{"dataset": "rendered rooms with furniture", "train_examples": 145000, "pixel_unshuffle": 2}
Rows from block 6, named by matrix and row number. Rows with one number belong to one channel. Each number is 500 + 40 x the weight over its row's rms, rounded and kept within 0 to 999. All counts start at 0. Numbers have three digits each. After the name is the row's rms in percent of the matrix's.
# convs0: first 3x3 conv (model.mid.0.convs.0.weight, 256x256x3x3), inputs 60-69, a 3x3 kernel for each
# convs1: second 3x3 conv (model.mid.0.convs.1.weight, 256x256x3x3, transposed), outputs 60-69, a 3x3 kernel for each
convs0.74 589:500500500500500500500500500500500500500500500500500500500500500500500500500500500500502500504506500498876500498498500491505499499500500500500500500500500500500500500498500500500500500500500500500500500500500500500500500501500500498499500500500500500500500500500500500500
convs1.74 814:497498500500500500500500500500500499500500494500500494500500500500500500500500500501490499487495498500496499499498499500330465500500500500500500500500500500500500500500500502501501484502502501500493500500488500500500499502501498500497498555514500500500500500499500500427
convs0.75 053:500500500500499499500500500500500499500500500500501500500500500500499500500500500500502502497499503488506488497501497520495531540413514500500500500500500500500500500499501500505532500500533500500500500499500469500515500500500500499496500500500499500501500499490500500499
convs1.75 030:501499498500499499499501500499501501500500501500500500500500500500500500500500500513503503441491686501501500500499500500501500500499500500500499500500500499500500499500501500499500499500500499500500500500501501500501508500500643406498490500500501500500501500500500499501
convs0.76 085:500501500500500500500500500500500500500500500500500500500500500500500500500500500499435501491504500507503500499508500498501504487500500500500500500500500500500500503500500500500500499500500500500500500500500500500500500500500500500500500500500500500500500500500500500500
convs1.76 014:500500500499496498498499498499501499500500500501500499500500500499500501499500501499499505498458498499502500500501500500501499501498499500501501501500501499499499501498500501502502500501500500501499501498500500500498502501501501502500499422870501501499500500501500499500
convs0.78 048:501502500501500500500506500500501501500501500500500500500501500500500501500500500489498531465507550498501498527489498501510542512366526500501500500500500500500500499478494500502496501499500500499499502503503501499500500508500500500500500500500501500500501501501500500499
convs1.78 014:498502502497504500497498502500499500500500501499500499500499499500500501501501501481497499498564500475463502502501501500501499500500501500501501499500499499500501499501501498499500500494499498500499501499499498499501499503498522532485610499431500498501500500500500499500
convs0.79 035:500500500500499500501501500500500499500501500501501500500499500500499500500499500500501501501500341500500464500498501500500502500501499500500500501499499499499500500500500500500499500500500501499500500500500501501501501500500500501500500499499500499500500500500500500500
convs1.79 007:501502501507503498500497496497503499499503497502327499502500503501500502498501502489502498478499503518535500502502500501500501500497498501501503500502499503501502499499501501502502496503500500500497497500504501499503505504500456505499366537514498499499501499499501500500
convs0.81 123:500500500500500501500500499500500500500500500500500500500500500500500500500500500501502500500499545500501492501504502499516736501499459500500500500500500500500500500500529500500495500500500500500500500518517500542497500500504500501497500500500500500500500498500500500500
convs1.81 139:499500500503500500500500500500502500500500494500500500500500500500500500500500500496501500482476498525534500499500500501499500479500500500500500500500500500500500500500500493500500503499500505500500496501500500500500506498501525502500626491498500500500500500500500500500
convs0.82 222:500500500500500499500500500500500500500500500500500500500500500500500500500500500500500501501501443500500509500499538500486517500501489500500500500500500500500500500500490500500499500500502500500500500504506500497500500500500500499500500500500500501500500500500500500501
convs1.82 472:500500500500499500500500500500499500500500500500490500500500500500500500500500500500499500499498500499500500500500500491499500500500500500500500500500500500500500500500500504503500501500500500500500510501500500500500500499500537497500675494500500500500500498500500407500
convs0.83 049:501500501501500499500500499500500500500500500499500500500500500500500499500500500500500500500500503501499493517500510504510487500539497500500500500500499500500500499500500500499499501500500500500500500500500500499500500500500500499500500500500500500500500500500500500500
convs1.83 005:498499500500502495500501503503503501500504501499499500503501503502497501500498498832485504522623506511508499499495499504504503496502502502501503502499500502498504470493500505485495500502504497498497500500497501501505499501495506465499510452547500496500501498497503497498
convs0.84 079:500500500500500499500500499499500499500500500500500500500500500500500500500500500493506500505464489505506552504401530499649493522496500500500500500500500500500500499491502500495501500498495499503500540502500500501496501504503501504501500500500510500500513508501500499500
convs1.84 045:500501501474499500501499500500500500500500491500501500500500500500500500500500500440490501467499491500503507500501501500174499500500499500500500500500500500500500501504500518501499499498499499500500500499500500501500509499500499562507527426499500500500500500500500500500
convs0.85 030:501501500500500502499501501500501499499500500500499500500501500500499501501500501500499485499515500502501501499421503502478447500490529500500501500500500500501500498499499501502512501500500499501500499501500500499500500499498500502506499499500500499501501502500501500501
convs1.85 010:499501500498499499500500498499500499501500498498499501499501502500502500499502500522552500496479500525507502500501499482478501500497500500499500499500500501498499503502501495497502498518501500498501503500499499502501502497501498488496354290484498500499498499498501500500
convs0.86 224:500500500500500500500502500500502500500500500500500500500500500500500500500500500500500500490492500506500500457505500446508500506500500500500500500500500500500500500498500501483500500500500500500500500498500500500500498496500500500500500500500500500500501500500500500500
convs1.86 178:500500499485488493500503500500500500500500499500500500500500500500500500500500500500496498501496490489489507500500501500500502500501502500500500500500500500500500500500500500501499500507505500500500500500500500497496500500500500500502502397415500500500500500500500500500
convs0.87 051:499500500489503500499508500500501500500500500500500500500500500500500500499500500500498500499504500498502499460497504644498493489501500500500500501501500500500500542500491495522500499501505500499500502508500500500500518499500498501500500500500500486500498499499499500501
convs1.87 026:492504496501502498500468499499500500500499500501499499500499500500500500500500500496488513501457416492462455500500512499489412500501499501499501499500500501500499502494499502488499500464493500499499500500514500501499498500502499530486509600218500500500501501500500500500
convs0.91 248:500500499500500500500500500500500500500500500500500500500500500500500500500500500500498468500500520500500503500495492500502506500501501500500500500500500500500500500499497500500498500500500500497493500482502500500500500500506500500500500500500500501501500500500500500500
convs1.91 408:500500500500501500500500500500500500500500500500500500500500500500500500500500500500500500500504500500502500500500500501500500500500500500500500500500500500500500500500500500500500499500500500500500500500500500497500500500500501500500500500500500500500500500500500500500
convs0.92 045:500500500501500500500500501499500501500500501500500499500500500500500500500500500501419428499512501500493494501517281490521499499484538500500500499500500500500500501499503500500500499499506501498475499499500499501500500503502500500499500500500500500500500500500500500500
convs1.92 006:496501504506496493503500507503501497504498505499498504501500504497497499500498497493496496497455500569503500497502496585503497498463500498502501498498501497497498502503500507500498448503501501500497496501501501500498498500502492502495504524496499499497497504497504498501
convs0.94 068:500500500500500500500497500500500500499500500500500500500500500500500500500500500500497501501500499502533489501501503501492504434301510500500500500500500500500500500500499511501500500510500501501500500500500435501495500500500501500495500500500500500500500499500500501500
convs1.94 033:500502500499499500500500500500500500499501500499500500500500500500500500500500500508500501485527561494493492500500500499496500500500500500500500500500500500500500500497500500511500500502500500500500500500500500500500500499495510533457500489498500500500500500499500500500
convs0.95 131:500500500500500500500500500500500500500500500500500500500500500500500500500500500500500500499500500500500500500500500500500500500500500500500500500500500500500500500500500500500500500500500500500500500500500500500500500500500500500500500500500500500500500500500500500500
convs1.95 005:499499501503495496501502501501496500499497501499497507496501503498501501496501504497501501494501499489505504504500501499504497496508505499498500501499502503504499498501496502500500497642508499502504497495497501501500500501497498497501472461324496499502503499503504501505
convs0.96 039:500500499500500500500499500499501500500500500501500501500500500499500500501501500500490489494517437501510515500503508509474508501298511500500500500500501501500501499500489500501497500500499500500501499507502499501499500496495500501500500500500500500501500501500500500501
convs1.96 009:508504502497501498502504500499500502500502498503498501498502501501501501502501500500506502506509503456500497500505499499500499498500499498502499500500500501499498500497502496499500500490501502498500499500501500499501490504503454538512490000517501502500500501500500500500
convs0.98 047:500501499499495500500499500500500500500504500500500501500500500500499500499500500477500520464458534473497500519537475456543546499492500500500500499501500500500500481503496508510504500499506500501499505492500491498501500494500500498501500500499500505500501499500500499500
convs1.98 035:500500499500501500500499500500500500500500500500500500500500500500500500501500500500505527493466485557516476502500500500500500500497500500500500501500500501500500500500500500512502501455509500500499500500500499501499500497500515498485481453456500500500500500501500501500
convs0.99 058:500499500499499499501499500500501480500500501500500500500500500500501500500500500500501476489452484499477502496636452483500571500487494500500500500500500500500500499461480501502477500479520500500500499500501493487499500499505500499500500500500504498499498501502500500498
convs1.99 018:500497499495501501501500500500501500500500496500500356500500501500499501499500499499501500458331500487434455500499500500510500501499501499501500501501501500501500499498502428502501498501497500499500501500352501501500499505500504468505501508500499499499499500500499501500
convs0.100 065:500500500500500500500500500500500500500499500500499500500500500500500500500500500499500499502499500494500501500499500501500500498501500500500500500500500500500500500500500500500501500498500500500500500500500500501500500500500500500500500500500500500500500500500500500500
convs1.100 011:500501500499499499500499499501500500498500502500500499499501501502499500501499501499490495500507562499500503499500500500500500501502502499501501502500501500502501498502497501501498499498501501499498499501501500499498500500506499536541499500505499502498499500500499501499
convs0.101 042:501500499498501500500500499500500500501500500500501499500501500500500501500500500502519437503494518502488520498521540515403465499443463500500501500501499500501500500501495501495539501498496505501500500500501501503503500499500500499500500500501500474500499501504499500499
convs1.101 016:496504501498501499498501499499498498500495501499499499499501501501501500499499499500508500433517500497560498490499500504507499488499501500501500499501499500500500499500502506498499497499499500501502491501499500499499503498502557500502784494502500499499499498501500500500
convs0.102 094:500500500500500500500500500500500500500500500500500500500500500500500500500500500500494500500500492500500500501499502500500514500500501500500500500500500500500500500500500500500500500500500500500500500500500500500500500500500500500500500500500500500500500500500500500500
convs1.102 006:497504502502491502496502495502503501498497501497503504500498499503497499499504503501505503503482502068478486494499499504498499500504497503499500503497498497498502499503503500502503500500499503503503500500497501498497501501497497493501527313502498501497502496498501504501
convs0.105 128:500500500500500500500500500500500500500500500500500500500500500500500500500500500506501489495515500499501501521482483507500501499505507500500500500500500500500500500495499500496503500500500496478501500500515501500500500501501500500500500500500499505500500500500500500500
convs1.105 019:501499500499502497497490500499499499499501499499501501500500499501500499500501500497499500413394464496683525500500500500501500596571505499500500499500500501500499500500501501499499483504500499500499499501499501470500500500498502501500501507500499501501499499501501498500
convs0.106 066:500500500500500500500500500500500500500500501500500501500500500500500500500500500501491494495533507497512510501471483473508438499494496500500500500500500500500500500490501499501510500501496499500500497478486500499500500500498500497500500500499499500500500499500500501500
convs1.106 014:497508501510496497499498500501500501501500507500500501501501501501500499499501500491500503521524517326485500504513500500503514499498497500499501501500500500498500499498501542498498500510511498499499499499499498500500497501500474495451485342502500499500501499501501501500
convs0.108 105:500499500500500500500500500500500500500500500500500500500500500500500500500500500500500501501500500500500500494500499500500500500500500500500500500500500500500500500501500500500500500500500501500500500500500500500500500500500500500500500500500500500500500500500500500500
convs1.108 016:500501499501501500500502502501499501500501500499500499500501499501499501501500499500501500500503501497493520501501499501499500498499499501500500500501500500500500500501499501500500499501500500499501501500500500501501499500499500501499498498489501500500500501501500500499
convs0.109 056:501500500500497501500502501500500500500500500500500500500500500500500500500500500496448509527534489521499500531489517582368499522502502500500500500500500500500500484504492510530499499505499496501503502496505501499500499497502500501500501500500498500501505499500500500500
convs1.109 025:499499500499465501501501500500501500501500500501500500500500500500500499500500500499500517497499414498505503499500500500500500501501499501500500500500500501500501501500501500500500501500500499499499499500500500500500500500498501504483499500499500500500500501500500499500
convs0.110 040:500500500500501499501500500500500501500500501501500500499501500500500500500499500493501529505491439493512516621447436505445500500471481500500500500500500500500500501472509499459518500499497500499500500468500500501501500501500499500495500500500504503500500500501500500500
convs1.110 010:501499497503501502503499497500500501502499501499498503502499501499499501501499502504499497453500501496483508499502501504498496500500502499499498500501501502499499503498499501502501495504497501500502498499498500499498501496505470506514501188489500501501499499500502502501
convs0.111 031:499500500501499500500500500500501500501500500500501499500500501499500500501501499502523430502504508503494498500495436498506533497497527500501500499500499499500501501489484500500499501500498500495502499501500500502499498500503501499500500501500502500499499501500500500500
convs1.111 008:501499500501501502500499502500501498502500499497502498502499499498500497501500498498503496499494504499483496502501501503498497500499501499502503498502498502499499501501499503501501465501496501497502497500502501498502502502499496500499521477491499502502502500500500500502
convs0.112 023:499499500501499499500500501500499499499501501499501501499500499500500500500500501500499501502500499500500499499501499500498500500500500501501501499499500500500500499500499500500501500500499500499500501501501501500499500500499501499501501500499500500500499501501501500500
convs1.112 009:502500500497497503500498499502500502500500499500499499501502499498501502502499502498503500501500501499499506500498501498499499499500500498499501502498499502502502499500498499501500501502500502498502500499502498501500500500503498501502499515501500501498500500500500498499
convs0.115 048:501502500498498496489497508500500495499499500500501500500500500500500500501499499501519491477481491513489507483524495500495505494430497500500500499500500500500500508501494501520494500489503500499500484506504478491502500501500510505505500500500508499499500500500498500499
convs1.115 014:507504498500503503500498500499499533501501506500500500500499500501500499501499500480498499538613540500495498499500499494500502500498500500500501501500499500500499501501501501500500491501499501502501501499500500499499497500493553404483247999483499501501501500500500502500
convs0.116 030:498500501499499498501497501500501499500500500501501499501500500500500499500500500482515499497537498524501474482430631595423501502502516500499500500501500499501501490513494501498489502508472503509496499511499505503501499505502501500499500499500497501500502499500499499500
convs1.116 011:501497500503504503497497502499502499500498501500502501500501501500499501501502500489478497502499492508606508500502503500503500502501499499500501498499501499501498501497500501502501502500499500499497499501504499499499502505502498502497549502652499501501501501503501498499
convs0.117 057:519491499499500500500500500500503500500508499500501500500500500500500500500500500480494500490514489490492500481502496495533497497500505500500500500500500500500500495486494500448503500499500500497501500498501498500500500500499501498500500499501500501500500500500500500500
convs1.117 012:497499499498496501503499502500502499499500500499500500499499499500499499500500498498502498503499490469404484500502499500500498502503501499500501501501501499501501498499500501502496499501490500500499500498500500502500499501499502501481468543468501500500501500500498501499
convs0.118 068:500500500500500500500500500500500500500500500500500500500500500500500500500500500500511500500500497500499500500501506501503498500499499500500500500500500500500500500501501500501501500500499500500500500500500500500500500500500500500500500500500500500500500500500500500500
convs1.118 019:501501499496499501499499501500500501500499501499501501501500499501500499500501500502498501504509501496512498500499500498500500501499499500500501500501500500500499502500501497502500502498499500499501500502500501500499500499500523493498598496499500500499500501500499500501
convs0.119 102:500500500500500500496500499500500500500506500500500500500500500500500500500500500497500500508494499397492499501496500504508500449499497500500500500500500500500500497501500498630500513507499500500500495503500491498499500500500482496500500500500500500500493496500500502500
convs1.119 059:500503503500500500500500500500500500500500500500500500500500500500500500500500500500496510500542536500500500500492483500500498500500500500500500500500500500500500500483499500534497500500499500500500500499500500500500500458481501571679500503448500500500500500500500500500
convs0.120 041:500498500499500500500500500500500500500501500499500500500500500500500500500500499512391380500437503576546508505493497476425449475432502500500500500500500501500500499490517500496473500521481501500500478498500486500497499498500503519501501500500500500500500498500500500501
convs1.120 013:517497497496497502501501501500500498500499497499502502500500499501500499501501500505508503503541541599534496500498499499501501500499500501499500499499499501501500509477494501506512500518499501500497501498502500497499503486509437430501394451526501501499501498495498501501
convs0.121 034:499500500499500499499502494500499501500499500499499501500500500500500499501500501499506496500566499553335692486565502534423523499403407500500500499500499500500500500499473502500459501498463503499495502512514497504486499500500501503443500499500500500499500491509499500500
convs1.121 009:502507500500502500495497500500500500499501501501500502498500500500499501501502498514500502566533518391499496501504500501500498500501500500502498502499500498500502503501499549491498501497504502499502499501498502501500491499498474505503513460513497501500501500500497502502
convs0.123 042:500501500500500496501513502500500500500500500500500500499499501500500500500500500526497505448480499518503487572408518561537501465517511500499500499500500500500500463498491499510509494512503503500501501509496505498500522500501500506500501501500500499496501501503501498500
convs1.123 016:502500497504479502500494496500500501501500499499501499500501499501501499499499499502443408483484423495489334499499499501509554500501498501500500501501500501500499501500500504499514499439498501500500499499501502499500501501501512547521490492510500500484501499500500500501
convs0.124 109:500500500500500500500500500500500500500500500500500500500500500500500500500500500500500500500498500500500500501500500500500500389500500500500500500500500500500500500500500500500500500500500500500500500500500500500500500500500500500500500500500500500500500500500500500500
convs1.124 015:501506502501498500501499500499498498499499499499501500500500501500499500500499500511500500500574542500474479499498499500501500501499500500499500499501500501500501500501498500485499499503500499501499499500500500500500511503501509436525500498486501499500500499499499500500
convs0.125 048:500510499500499501500500501501502501501499500500500500500500500499501500500501500546505502434542509500518500372571501518501490492503507500500500500501500500500499498538500508503512499488500502502500540499500501486500504503500499503500500500500500493499500500500501500500
convs1.125 020:501519501498493495500499497501499500501501500501499500501499500500501500500501500497462505498418533504463453499502500500498501500499499499499500500500499500501499501498501501506463504501494500501499500499498501499509502500506479534502513419494500500499500500500500500497
convs0.126 060:500500501501499500500499500500501497500501499500500500500500500500500500500500500500490470498495458499502511486469449508499523500498501500500500500500500500500500501500548500498502500502482501474486511483457500498500500499508500500500500500500499501506500500500500498499
convs1.126 012:499501499489498494498498501499500499500491499500499501500499500500500500499500499441502502494504460477475502499500500500501501502463469499500500500502501501499501503499499497500498491504501499501500499501501500501501499499502533465490501510504500499499499500501499502500
convs0.127 056:500500500500500498500502500500501501500501500500500500501499500500500500499500500499510509498479499500494500501517467503509491500500505500500500501500500500500500501502510500494503500500500500499491500500499500495500500500500500500500501501499500499507500505500500500500
convs1.127 006:494498502498505502500499502497500501499503498502503452500499502500498502497502500502578495499499500527488502500498498499505502500496504498501498498500503500501499500503497496497502488492501503498500499501496501498496502501494499485512534500512498501499497500498500500503
convs0.128 065:500500500500500500500500500500500500500500500500500500500500500500500500500500500500500500500499500498484500506501499501527504498513498500500500500500500500500500500500501500500498499508501500500500500500500500500500500500500500500500500500500499500500500500500500500500
convs1.128 005:501501500499495499500501501498502503501495503503497500496503498500500497497503501498467504581513528502424505495497501503495504500501503499500497500500500499498503492493499499489499503500499496498494497500499499496500499492495504256609500500496500500499503499499503499498
convs0.131 079:500500500500500500500500500500501500500500500500500500500500500500500500500500500501498501506506500500500500441499499460499500500500500500500500500500500500500500500499500499500500500500500501499500500500500501500500500500500500500500500500500500500500500500500500500500
convs1.131 018:499501501500502501499500500501499501500499502500500500501501500500500500500499501500501500500470505502502515501501502501501501500500500500500499501501501501500501501499502498500498499499500501499500500499499499501501499501501499499506501492504501499500500500500499499501
convs0.132 099:500493500499499500500500500500499500499500500500500500500500500500500500500500500394471501581459500494500500506502508498511500496504499500500500500500500500500500499445498498501500500499500509500500500502500500500500503505500501501500500500500500500500500500500500500500
convs1.132 045:499499500500499500500469502500500500500500500500500500500500500500500500500500500500495500501500505500454661500500500500485500500490488500500500500500500500500501500501501500500499500491468500500500500500500500499499500500498501500510500500456500500500500500500500501486
convs0.133 044:499500502501499501500499500501500500501500500500500500500500500500500499499500501500508488499480485500512378499504515467478510494508459501500500500500500500501500499495502500505475500548499499501500501502502503499501500501500499499499500500500499502500501500498500499501
convs1.133 012:502503500494496499502501500500499499501502500500501499499498501499500499500500500481503488518522555431471497502502499499499504496475499502499501499499501499499500498498500499493500509501505501500501500500499501500501502500500500511518000999494499498501501501501499502500
convs0.134 043:500499500501501500500499500500499500500500500500501500500500500501500500500501500476526519500543416517502546502590000517387516507473438500500500500500500500500500501484499500495501501479463504500499490489501498485499499498501500494498499500500521503500500501499500501500
convs1.134 016:497501500500506501498500501501500501499500501500498500499501501499500500499500500481502502531498497504550556499500501502502499499497499499499500501500500499500500497499502500504503492520500500500501499500501499501500499498499454487501592589507500500500500501500500499499
convs0.136 079:500501500502499500500500500500502500501500500500500500500500500500500500500500500522500500397671500510498501725515500467508499515496501500500500500500500500500500497499502508454502495530500508500500491486500498498500501501499494499500501500500501501500502501500500500499
convs1.136 045:500501499500501501500501500500500500500500501499500500500500500500500500500500500500501502500534520502544585500500500500498492500500499500500500500500500500500500500500500500499499501499496500500500500500500500500500500499500501464507500340785500499500500500500500500500
convs0.138 070:500500501500500500500498505500500500500501500500500500500500500500500500500500500502495500500510499500507496497476500450563471515420481500500500500500500500500500500496500492500530503494503500500500500487498500501502500505502501501499500501500500501500500500501500500500
convs1.138 018:495499499495506503499501500499501499500502500499500501500500499500499500500501500490493511498411486476499502499499502501500501499500500500501501500499499500500500501528502500528483500500497501503501498499500499501500494503498542433572489722502500501499501500500500499501
convs0.140 036:500500500500500501501499500500501501500500500501500501500499500500499500500499499499497500499492501500614499501500500321546500500503501500500500501500501500501501501500500494498501499502500499500499500500500501500500501499499501501499500501500500499500501500500500500499
convs1.140 011:500498498501500498501498499499500501500423500501501500501498499500502500499500501502501501500500560502504499499501501501499500500502502501499499499499501498501500500498501498501497498499501499502499499499500498499501497500500500457498502496501502501501500498501499500499
convs0.141 026:499500500499500500499501499500501500500501500500500501500501499501499500500500499501500500500505501500501499500500500501501501501501501500500500500500500499501501499499500500500500499499499501501501499499500500501499501502500499499500501500501500499501501499500501501501
convs1.141 007:500502500503494495502501502503500497499499501499499501498498499502503502501500499496494505500496478501548525497498501502504498499497502503500500500498499500502501498504502501499498500499502499497501499499502503498503500499504503514500499505537497498500501498499500499499
convs0.143 121:500500500500500500500501500500500500500500500500500500500500500500500500500500500500500500506510500500495500500500500520499499500500499500500500500500500500500500500500500500500502500504500500500500500500500499500500500499500498500500500500500500500500501500500500500500
convs1.143 007:495500503501496496501503501502500496499498500499501497501500499498500500503497499499501531504504531497469493499497501499499498501500499498497497499502499501503499499499502497527498501499500499502499499500500500501499497499505499100361496547510498502498503501497498502500
convs0.145 042:500499500500500499501500502500500501499500501499500500500501500501500500500500501501501501492514503512518510490582500503332509503443502499500499500500499500500501497499500501487557499501500502501501504501500500502498500493497499500499501499500497500501501497500501499501
convs1.145 015:501502500500500499498501499501501499500500499500500501499499501499499500501500501499499495486510498502500502478501500499501501500500499500501501499499500501501501499500500498499501459501500499500500501500500502498500501497501502504501513496517500501500501499500499499499
convs0.146 070:500500500500500500500500500500499503500500500500500500500500500500500500500500500497388486500500506501500498501482501499505515501507506500500500500500500500500499499506508500501507500500500500500500500500500504501500500501500500500500500500500500500500500500500500500500
convs1.146 016:499501500505500499499502500500499500501500501500500500501499501501501500499500500508501500498489501462468499501499501459469499499500500499500501500500501499500500501500501501501501500498500501499501500500500499498498501501500499496502502452499499500500501499501501498501
convs0.150 068:500500504500500498500500499500500501500500500500500500500500500500500500500500500492495504501504505500493501499483557496496483499500497500500500500500500500500500499498499500501509500500503499501500501500499499501500501501500500500500500500500500500500501501500500500500
convs1.150 012:499501499499500500496499501500501501499500501499501498500500501499500500501500500501502501496469500498469495499501498492495503497504501499501499500501498500500501498499499497499502505497498500501502502501499500499499500498500500504484506510503500501499501501501502500499
convs0.151 025:501500501499499501500501500501499500500499500499500500500499500501499499499500500499500501500500501501500499500501501500502499500501501500501500499501500500501501500499499501500501500501500500500501500500499500500500500501501501501499501500501501499500499500500501500499
convs1.151 006:503500498497502499501499502499498501501498498501497498503498501500498497499497501501498494501489501497501504500500497499502501499498502502498501499497502498503502498503497498501495500501503498501497500497500503503498497504524488411540500498505500497497503499502497503498
convs0.152 038:499500499501500502500500499501498500500499500500500500500500500500499500501499500487492499506531503499500501481494494500513494497496482500499499499499500501501500499499499501504499501501498500500502501501501500499499499505500500501499499499499504502501501499499501500500
convs1.152 008:498500498499506500499495501501499499498498501498497541502501500498502500501503499498501500498474499489499528500498499499509501500501504502500500501502501501502499499501500509505502497495501499498498499500502502496498501501498503501500492499499502502500501499498502498501
convs0.154 169:500500500500500500500500500500500500500500500500500500500500500500500500500500500500505500500500520500498487500520647499499505500495500500500500500500500500500500500505502500500501500500500500499500499495500500500500500499500500500501500500500500500500500500500500500500
convs1.154 330:500500500501501500500500500500500500500500500500500500500500500500500500500500500500500500497505500500502500500500500500500500495500500500500500500500500500500500500500500501500500500500500500500500500474500500500500500500500500500500513503500500500500500500500500500500
convs0.155 084:500500500500500503499500501500500500500500501500500500500500500500500500500500500500500505490506462508480506504500518496515488492849503500500500500500500500500500500501499500519513499501508499502500500498500525499500500500500500499500500500500500501500635503499500500500
convs1.155 069:509502501502499500500500500500500519500500501500500500500500500500500500500500500496565504540540516512520504500521490500505501500500500500500500500500500500500500505496499513498499500499500500496499500500500500500500476500500501405500500522505500500500500500502500500500
convs0.156 041:500500492499499504501499500500500500500505503500500499501500500501500500499500500470580483395473450506500507549569483488496496524538512500501500500500500501499500501497517499493505499502488501500500491496500499500501499498500500500500500500500499500499502496499499501500
convs1.156 013:498506502499495498517502500499500498499500501500499504500500501501501500499500499502469460465507480520599488499479496499502497503510500499500498501501499500501500509499497502500491498495499499499499499505503499496499503472497488459390350597487500498500500498500500499502
convs0.158 132:500500500500500500500500500500500500500500500500501499500500500500500500500500500500497498499501467500479447499505500499487422499504484500500500500500500500500500500500500500500505500500501500500500498500499500495498500500500500496496500499500500499500500499498500500505
convs1.158 235:500500500500501500500500500500504500500500500500499500500500500500500500500500500502502500494500500503500500500499500500501500500500500500500500500500500500500500500500500499502500500500500500500500500500500500500500498499500482506500500500500500500500500501500500500500
convs0.161 050:500500500500500499500501500500499500500500500500500500500500500500500500500499500515559500499500500500500500500571495502500500500499500501500500500500500499500500499500499500501500500500499501501500500500500500500500500500500500500500500500500500500500499500500500500500
convs1.161 005:502501500498499500501498497501504499502497500501502500496497498503502497501500501497502503497495506498485498501503499503501497499496499500497502502500501497498503503502499503497495500495503497503497501502496504499501496498497499502502520518488503498498498500496500499502
convs0.163 032:499499499501500500500500500500501501501500500499499500501500500501499500501501500502488499497565480511471510517515488389512589576480490500499500501500500500500501498501497499481505499502501501498500504500500500502500501499501501500495500499501499499499500495499499501501
convs1.163 013:501502499509500500501500499499499501501500501500501499499499500500501500499499500495524499510512498497503500499500502502501500500501499500499499500499499500500499497500501498498501499502503500499500500500499500499500504502497502633499527496796500498500502498500500502500
convs0.165 126:502488501500500500500500500500500500500500500500500500500500500500500500500500500502496498500501501500500500563460493500522504500500499500500500500500500500500500500505469500500499500500500504498499503500500500500500500500500500500500500500500500503501500500500500500500
convs1.165 079:500500500500499499509500509500500500500500500500500466500500500500500500500500500500500500495489508492502509500500500500501500497495500500500500500500500500500500500500500501499499507507500500500500500500500500501499500500500500500500500497500500500500500500500500500500
convs0.167 042:499500499500498500500500499500500499501499500501500500500500500500500501500501500523248504496467504501499496502605528498463490500504503500501500500500500500500500500484506500500495500503501491499500498504500502503500500500493499500501500501500496493499501498499500500500
convs1.167 014:501503500496499499502503500498499501500499502501499498499501501500499502500499500501500500502487488478500503501501500500501504497498500500501499501498499500499501501502500499498498505501500499499499499500500501502502499500500501499505498498502500500500499501502500500498
convs0.169 051:499500500509505498501501499500499500500499499500501500500500501500500500500500500497501497520468497483443508468499502473504490747505435500500500500501500500500500526508498501501504500498499506501500501466496516500498499500496533506498499500500501500500501482500500498500
convs1.169 017:501500499498525501502499501500501500501500500500501499499500501500500500499501499499492598499499366501496494500500491500501468500500499501501499499499501499499500501498498501515470500506484500498497501500495499499494498499523499491542465447661500500502500500501501502501
convs0.171 051:500501499501500497500500500500501501499500501500500501500500500500500500500500500504503499496479540489485501506530466487478515520501503500500500500500500500499500499540499500501500499497501499496500495500497500501500501500501501500499500501500487500501494500499500500500
convs1.171 043:500500500501500499503500500500500501500513510500500500500500500500500500500500500488471510466483514533614503500501499501501500500500498500500500500500500500501500506501500504497500503502499500501500500500031500512499500504501501499503508488496500500501500500500500500501
convs0.172 126:500500500500500501500501500500501498500500500500500500500500500500500500500500500497498501501497293501500499500502532500499483501500498500500500500500500500500500500495511500500501500500499500500500500500499500501500500499498500500500500500500500501500500500500500500500
convs1.172 313:500500500501501500500500500500500500500500500500490500500500500500500500500500500501502500496508500499502500500500500500500500494500500500500500500500500500500500500500500502500500499500500500500500500500500500500500500500500499500500512503500500500500500500500500500500
convs0.177 061:500500500501500500500501500500500500500500500500499500500500500500500500500500500503500491501503516502506507500554447499519507503502535500500500500500500500500500500500495500502490500500518502501497498499500501498500499499500500500500500501499500500500500503500500500501
convs1.177 017:500499499501498500505501501501501500501501500499501501501500501501501500500499500500500502498498497526515501501499500515501500501500500500500500501499499499500501499500500498501499498500500501500500500500499501501500501499501503503498500522496501500500500502501500500499
convs0.178 112:500500500500500500499499500500500500500500500500500500500500500500500500500500500501500500500498500500497500500500500491500500499499500500500500500500500500500500500500500501500500500500501500500500500500500501500500500500500500500500500500500500500500500500500500500500
convs1.178 041:500501499501499500500500500500500500500500500499500500500500500500500500500500500500499520497467500501502507500501500500501501500500500500500500500500500500500500500503499500500500500500499500500499501500500500501500500493499499511513500493513500500500500500500500500500
convs0.181 028:500500499501500499501499500501501501499501500500500499499500500500500499500501501500499500501499499503502500500500499500501500494500499501500499501500501501500500500499501499499499499500501499499500500499499501499500500500500500501501499499500499501501500501501501500500
convs1.181 007:501502500503500500501499501499499500502499500503501499503500503498498499502497500503496496499507506499453496504505502501499502498499498502499501498497501498499501500501498500504499500502501503501502500503502498499502503498500498525503498806502498501499501499498502500500
convs0.183 050:500500500500500500500500500500500500500500500500501500500500500500500500500500500500453500501500500500500501498501500500501501500500499500500500500500500500500499500500499500500500500500500500500500500500500500500500500500500500500500500499500500501500500500500500500500
convs1.183 005:503503503503506495504498504501499503502497500502499499499497500501502503502502504500504503499501507500503499499500504497501502503497501501499497499502499502498504501498501499497499500503498502499503497502501501502500501505497497496498499498515498499498502503503502498503
convs0.185 048:500500500500500499500501502501500501501501500500500501500500500500500500500500500500501485498509502513488496521501506487503496506531481500500500500500500500500500499500499503500500502500512500500500502500500500501500500499500500500500500500500492500500500500501500500499
convs1.185 008:500512503498499498501501498499497503500500232502500503500499498501499501499501503501494500518717639501498452501500502502499500497500497501502499501501498499500499500499497500488495502499503499503499497499498500503498499503493357470508496472484502500499503498500502499501